{"spec_augment": false, "tokenizer": "word", "text_encoder_activation": "quick_gelu", "text_encoder_parallel_block": false, "beta2": 0.999, "shampoo_beta": 0.999, "one_sided": false, "ema_decay": 0.999, "final_lr_fraction": 0.1}
Rows from block 2 of the audio encoder of a small contrastive audio-text model, named by matrix and row number. Rows with one number belong to one channel. Each number is 128 + 32 x the weight over its row's rms, rounded and kept within 0 to 255. All counts start at 0. Numbers have three digits each.
After each channel's rows are labels from the 100 clips, of 14848, where the channel reaches its highest value: "responds to" is what is common among them; "lies over" is the class under the peak. Only what is clearly more common there than usual is listed. The data: two synthetic voices taking turns or overlapping, over music, noise or silence. In brackets: how many of the 100, against the usual share in percent.
# convs1: first pointwise conv (encoder.blocks.2.convs.1.weight, 112x96x1), inputs 0-95
# convs3: second pointwise conv (encoder.blocks.2.convs.3.weight, 112x112x1, transposed), outputs 0-111

convs1.101:116173178135093128126085120168176123120145081099147119090122095103107118110064084140172127112117117116118084117133112109098132141181122094157138135105107093107104106093188103102110128124086084122173066072136105081131124170086043066177117101131109075071127082087107104109138157127116190157
convs3.101:086108147068161158120140065108134152158077154151144089162171126159062119209149157151104066131129062155183142126088098137097184126162147120122098099117143109082154112085157105139108130130070161102126088133161098127161101137194128122124122125127095134128183104097112146159126124155110104049217130143117112097085147084120094123076128123143
responds to: background: none (63 vs 33.3)
lies over: child-like voice (36 vs 12.8)

convs1.46:138090133135123134137140138114129153136165134124183181156132154164111127112120197112095104111141111253064105109130213177130131081146097126106135132133134175119139141143086141137154145075122114149150113119076134157077203202129087162088142150158118111121147085113079136121162119137139175102
convs3.46:157106111156201076145131166157156092071035161131141162057112145139097174137137121102145110106144129155154082170132125148152176080097135083138145164092135166131165101169128136150154106068083126058172128151092112095133092154120138097106124158132094108179103129110161072133074153138184099143090160116141144198130131126176130114137100160151
responds to: child-like voice (81 vs 40.7); second voice: child-like voice (51 vs 20.2)
lies over: child-like voice (64 vs 12.8)

convs1.108:144132154126115114122103088169128128093151206094138183172103097117124170131139089154154111130162115125147113140154150091089081127142104062213096079127141072083127146068067149157139117161164149127205156079144131168098099135131149078109148087167162157150081133145122069144125116132169117145
convs3.108:131164131154089117141148082062118115164150195102111088146132103125138076207180146173116165068120164142129171082171146110117140147128142150140136099159101122107129130205142140099127205158135064087092130113128123145140153159153087103133186133160123141131150131113157115088078176210179086111098139110068113124086157170118132147102111148150
responds to: background: none (66 vs 33.3)
lies over: child-like voice (51 vs 12.8)

convs1.102:173150053109138112158101115114208119150068133116127116064098110167051152155127104137136103140076084110151084145139106127149114145177118078123066084184157174171081104150114165117135125067107122130097133137154086146160111134133129124104205099099138194120153124128102166156106103100138145122
convs3.102:161159136174119161127145150116067126106076206137086149099153170179115168073138112140134074180105099123115144142136147147141151169152089161076119127118121125127091138153106147126090047114197096116195135143142073118157132107177090156114179117129068107065090104149128153166087139146115148100111088159118152081110139102090125181111149078102
responds to: child-like voice (68 vs 40.7); background: none (61 vs 33.3)
lies over: child-like voice (47 vs 12.8)

convs1.70:139133195155133137158154105073128149208108131197139139168140114082137129155143161155128118209112113109080193140144114104156165140117119095144117138159133183182136132104112113107121184162089104138102067114104096094117148146131089130088159139153122029125130113160086143110094121161098185163
convs3.70:113156133178064074088140147155141177156187095104134092099115103122128124145148096149095196130098057132140117082134090149116109144124114156193169098108111110127121139117166100132133068138120105109148087110110146083133110086118124132161139141094117126155066176125127085098173140166113157178112077097073126143163065167169098070195160079107
responds to: child-like voice (87 vs 40.7); first voice: child-like voice (69 vs 25.9); background: none (61 vs 33.3)
lies over: child-like voice (72 vs 12.8)

convs1.25:146164085146158153187142109168111109119132094106107167117093132202174133189113074171151113143138142132027137141118115109133141147162069169088194096157153142122148124091165129198147095112154135079167100106134101166149137144108118089158129122054173167117131187137136154159104128131152141122
convs3.25:111073139126169164181038145115165132175143156140179123127119143132138129107139143119143130175124088119139130110123148217112108125178131097117147161090117150106098119159096098109150170115149110140094136135155185111193155129124078128113168140164138095075106166139129091089130149110122156180204125074075129209156122118126074093133091202134
responds to: high voice (82 vs 38.9); first voice: high voice (54 vs 24.8); second voice: high voice (47 vs 19)
lies over: high voice (74 vs 12.3)

convs1.53:131164133128173157168144126121129168164116163122189158174103131141096130103180070106152148123124166180139114097127160027114159115151097060169113112143122092125110073113113159172161127107115141165151138134076122092129096150102166134129152154105128105205107224150168121087122112109121114080
convs3.53:088151142107181123145124074145133187090141072099160087166106189170150104086119115082124153079128129120129120131109099093066139150144084114105118123131115101129149111104136183152125135148094144094133093086157105122092166127097145110112106105043060091110140090155143144019105135155133169134094109130186129117111183148182094124183162151152
responds to: child-like voice (88 vs 40.7); background: none (71 vs 33.3); first voice: child-like voice (67 vs 25.9); second voice: child-like voice (43 vs 20.2)
lies over: child-like voice (84 vs 12.8)

convs1.23:164168113117120146173117154154149155160124151128124157124147145102090092160162152070142128134065131049133091122119214162120151147160103088132101084091102168142116147146130133114091152145102130131007123134069131102146152108096197147174101156177106171082117130104133124101140151172154151120
convs3.23:133178175137151169101075126098091126133149152112092122159125105152131123080097156121151102100140140137128181115093085134125100143100100185137100135062118082147099163109099106121133117126140115146169161145094112149148149114232119145186132160172109120086108158214163219079118154154168219127092154091149142098122146133148107140129117083151
responds to: background: none (61 vs 33.3); text has "watched" (48 vs 2.5)
lies over: child-like voice (43 vs 12.8); high voice (39 vs 12.3)

convs1.55:095161162057130136123143085086171145156104135194182152122131154192164137093154092083098140147117127086126122065092143141107155159113158125143086121159140111113070126156195136170164150152122146086086137125154161089112120106140085143101147118092188081189140114121125161160130107155206175134
convs3.55:135100116153109121095085107120153128148109153131122087137103134096175132184111191177104103107156180094092162115159126093086131172116124181159110109162046092157052122130099151087129112123129072081155139129130142090092108140124199148146201138115181165119157134115132117062114131117126065151150138173177088133197105106170140133179132116130
responds to: background: none (66 vs 33.3)
lies over: child-like voice (36 vs 12.8)

convs1.96:116165149121121157104119128129160087170118125163144110193047119081109124175092150071088074112155113111135124166178125136116135109126118165136123187106179167131132136140123147134131128104119119138000146068143118116135085142174095131158122106139134123096125197133151068089118164151136150103
convs3.96:094108155160166150107106175099126146116152121115161119143130107111105031114150170079103149146109152168041146156136118139176095129150112103056118126131157127106132068080055100153111108094108115160063133116140125164062140109136167108147123138128160112135151132120153166103197121104154148028167154102133142151134151169126113148090144137192
responds to: background: none (69 vs 33.3)
lies over: low voice (31 vs 12.5)

convs1.78:105153161134114148127111205154124103142183198092176085094119111140140100103115103082135118168128099156140056103090133111110129132151171112112124145134138129112170148105160060064124152115133107073178167160193126138105148116133167089124143147161114118118189126127080136163223125167151079124
convs3.78:163191124125116124127073138102171091121135091139161102098192181128132070133143159169191177106124169079113165127088080169103191136117119120119126098162148185099199114148109109136106126104138127122132130149184164132108105174188173097074130137136141165084081146189157151128112158153104136142115122155130160188086082146129132082138123121066
responds to: child-like voice (75 vs 40.7); background: none (66 vs 33.3); first voice: child-like voice (52 vs 25.9); thin (high-pass) (51 vs 12.3)
lies over: child-like voice (63 vs 12.8)

convs1.81:139091074113130107172140205163095110063118157136159114150189084140107090155118103128126136091106117129158082066142130101107177209152168129159135148146108129130080160107136132214052106141120198084147105106093085139125113107158143130157089103125111143088129079108147116169146141115134162124
convs3.81:122112121127142131172128100126086120114183174127119109113083221135117101128193103135100156103119119106093096074152086122165133139120094082133090092132099132133132112171133125080083178133143154122096088181123123148115166130109118140175127150098132082108104245161057101143133139098164117197144116127113139146172058089122200127146112122116
responds to: muffled (low-pass) (33 vs 11.8)
lies over: child-like voice (30 vs 12.8)

convs1.72:093181186120125113132151149128197105130105129114069154180164125121141147115118164140121102141181119100146095088148147086160144083123059109123154085117154121101084132090138091138058152104121198152132150128098100191073088116178204097105167107164135124160094090118098150093122123127118173165
convs3.72:123132086097075132140186128103125166138145185164068157112112170050083064090129073095163098156096158111135143178063128139095118161101171156127103117148091108127111102146142079118153152098154084112120154147070077172120090116081172096140146136145138151160203164107103175129116145153088156105104130146113109094145132107093192126103160088131
responds to: background: none (72 vs 33.3)
lies over: child-like voice (36 vs 12.8); high voice (33 vs 12.3)

convs1.12:168114252120110117092113128144145162174143118123133123178107118118144119142132166133132071101101086108122136054142077173135110107097127094096109127151187165128134090113133096121051154181125158144100114086118092133160115044105118151069151154150156127099144143130127139132102134087150062098
convs3.12:089127128184113069122191083077148139105152174183157167083109116141093095089168157130085133118124143117110136114106079139136119142114138179112129111134125102103087149119111137163146119154180146155109140132037181139092114070107089139183153094080222153126085152109153123124132151121158091143131120100099143120077150082179162115107186067129
responds to: background: none (71 vs 33.3)
lies over: low voice (51 vs 12.5); deep voice (42 vs 12.5)

convs1.17:118146133203119135105197102143118135170145114094103130122114182116049130154135130139148091119143196178158160147122194123107137086178175054162081185160118110076121163113141135096135141135070123164143051137160151124143131096131076151135122104155123052162141112133160121148121108159125121111
convs3.17:136132118143192086141152170157149127104192117115083153079177120119138122145066173133168130113126154106169177132157120069178155134130153215148181161136127168132102096141117175177129153100122138124095109085144126143153087110077199139125101076085129157094084147108110110093132131111152094185081203112130129125117156152125154091111165074160
responds to: child-like voice (94 vs 40.7); first voice: child-like voice (66 vs 25.9); background: none (64 vs 33.3); second voice: child-like voice (48 vs 20.2)
lies over: child-like voice (81 vs 12.8)

convs1.99:112128243166074140101169151121084108138100106154203119087163137074104186109122122131148111096125134172111148178117119050117144131151168110173155155160093066158151095124173154092152139121092166131124173166168140132155119135145153149125149155097125122134190154174170119124130146089112104111
convs3.99:153141120160135127145097056129145071119127149123167165186118140142169121113131069155108135177159168086155125115065129137088102091104171145127186103077139135126105131173132115165107119140157162136104131141104127134114185071140087121197135108136118113099041034122163110156088128147116148115074094155139165139096157125101143196171107088086
responds to: background: none (81 vs 33.3); child-like voice (77 vs 40.7); second voice: child-like voice (43 vs 20.2)
lies over: child-like voice (59 vs 12.8)

convs1.33:100144126164090115155116142077106159127179184127180193119116138106103137079206105089192087139123072131118109144166071134143115122083210176189144150116145122130151172104114167117086119143122139149118166080099105113138132098126141189122129114124143088105072108117084190121175115157140116136
convs3.33:162074162125079130162096196159125125181151124115177089160129167139135168099094221084105170167129092116187118111114159135111165189118158105148110164127143110114072117104128103115126141098124147133136151154116121138082160109131111142049084129146201100131065112133138183124152166098149090162133119137149119136109119073132196193147103098109
responds to: crickets (28 vs 2.6)
lies over: low voice (33 vs 12.5)

convs1.80:130068077108121091122129150091110093121172107128128180118069152108143080100147113131126114089134120099161009084135098179105117137159169127108137095152116117066099101096160095114093164174111156145121156105082133119125110116192135154085144087124131138158144108041107086158168125119156169115
convs3.80:104127089142126112120119101126153184125161138123151120096104059071131168166104142134158099152154172143172094161082137135085132129125168100138086084098163161143105089110141114166190095117171097153161118102149094100147150164156129151114122138155107110175062086097142071114115087166140166166087138095150137149168089186115222189159135171171
responds to: thin (high-pass) (62 vs 12.3)
lies over: low voice (30 vs 12.5)

convs1.38:097160165181126131161087102148140148104120209108133143074105135079109155117173155173119146111111104080137138182107185173122091100149142150133113160161105141142135187138165097125130130121116150091071136195153180136124192067142116110127093118105075153073178118155121097159107095160098190132
convs3.38:167086140118176074137124147125108115150144114145131139150115154136133122138158166158118162086087095133057145143176159148053118145147058156098119124108117126108178134097124121142158144193138150085169094120096167134082112140145161104175134134129130105082071107145086137077134096206077096118119058164129091141183126182045123085125116162129
responds to: background: none (76 vs 33.3)
lies over: child-like voice (32 vs 12.8)

convs1.44:118129101089127164099168144117147086103127120138094108148124140107168054141133134160148121154205107147116104075133079088151158120129120125111147158103128181101112172107081198145076086190135152172168146068114073136114082154098195112179148142135138096133110102077110179162157129145083101096
convs3.44:113119156151102101134106137156095115127161126118040139141115128160092128125107152113171124137104056127114157090094143084088156112114069122137138138180155085114097112114142188132110181141120114178133069157153145180112096123162136142126147118155145127094128148127105166179110194091094108128080041162101208158087204160084111145102128139176
responds to: child-like voice (72 vs 40.7)
lies over: child-like voice (51 vs 12.8)

convs1.4:132186089118110086118123106062120103138083157163095172076138089096114116113190111080118111073138081169111094206094122138111096127125146131133102145126070119146170138116165124119131165150150169108115089137167133131126093076178130144148185074216102109105096130096124116107119135193159168131
convs3.4:117151139193144097067090067104128151158128089152137161119154062126071170115113199160060113201135119148097108108050065088112072149186127089090071116135159123132179127108145161106126155134119125112099198102123105150093151162140136121149114128174089123126115116131134180075127156150145174125120105121131132109133081130168159161121104127162
responds to: background: none (71 vs 33.3)
lies over: child-like voice (34 vs 12.8)

convs1.16:120170146147124147120167154113150164190120135114165182127123149096171100128110109176123082163126116112128164123081183164122097122128112119137057155172092131164133141100146115117144125147103154136123154095043100101116133117164173102068154097116136047149133109095109129095177098132178240134
convs3.16:163157168122136164138158100150226113082106200135123122179120137100111120181141131149181133128092121122107080143129156088134153166172082084094082149149084088133158118157155078110140178094101122136076118156089185133195115183094097140123088164185174138101113157125130145141114131142153151090137144146159107099125075114083121112176136102188
responds to: child-like voice (86 vs 40.7); background: none (61 vs 33.3); first voice: child-like voice (59 vs 25.9); second voice: child-like voice (46 vs 20.2)
lies over: child-like voice (75 vs 12.8)

convs1.20:152155073095130067099154126117139116177082116134194131085161146161111152116093104170167130117144125111155139140091131091118188119138147134150145162143038106128201143147176082049135119123076133160101149168124161155105144130187111141176121101175111180155140162130099076110137102095155102100
convs3.20:161096144149195088086057064153075108101145127140171153173098096132149126082100163157146176160126119123144166113089139084100119118168121107055189163144152161133138110147143140095171160065076161176091152116139122141126138164144117129145113101156088083160136112132091143117085127100089136159173101098167139149146171199136145182074162123114
responds to: background: none (76 vs 33.3)
lies over: child-like voice (31 vs 12.8)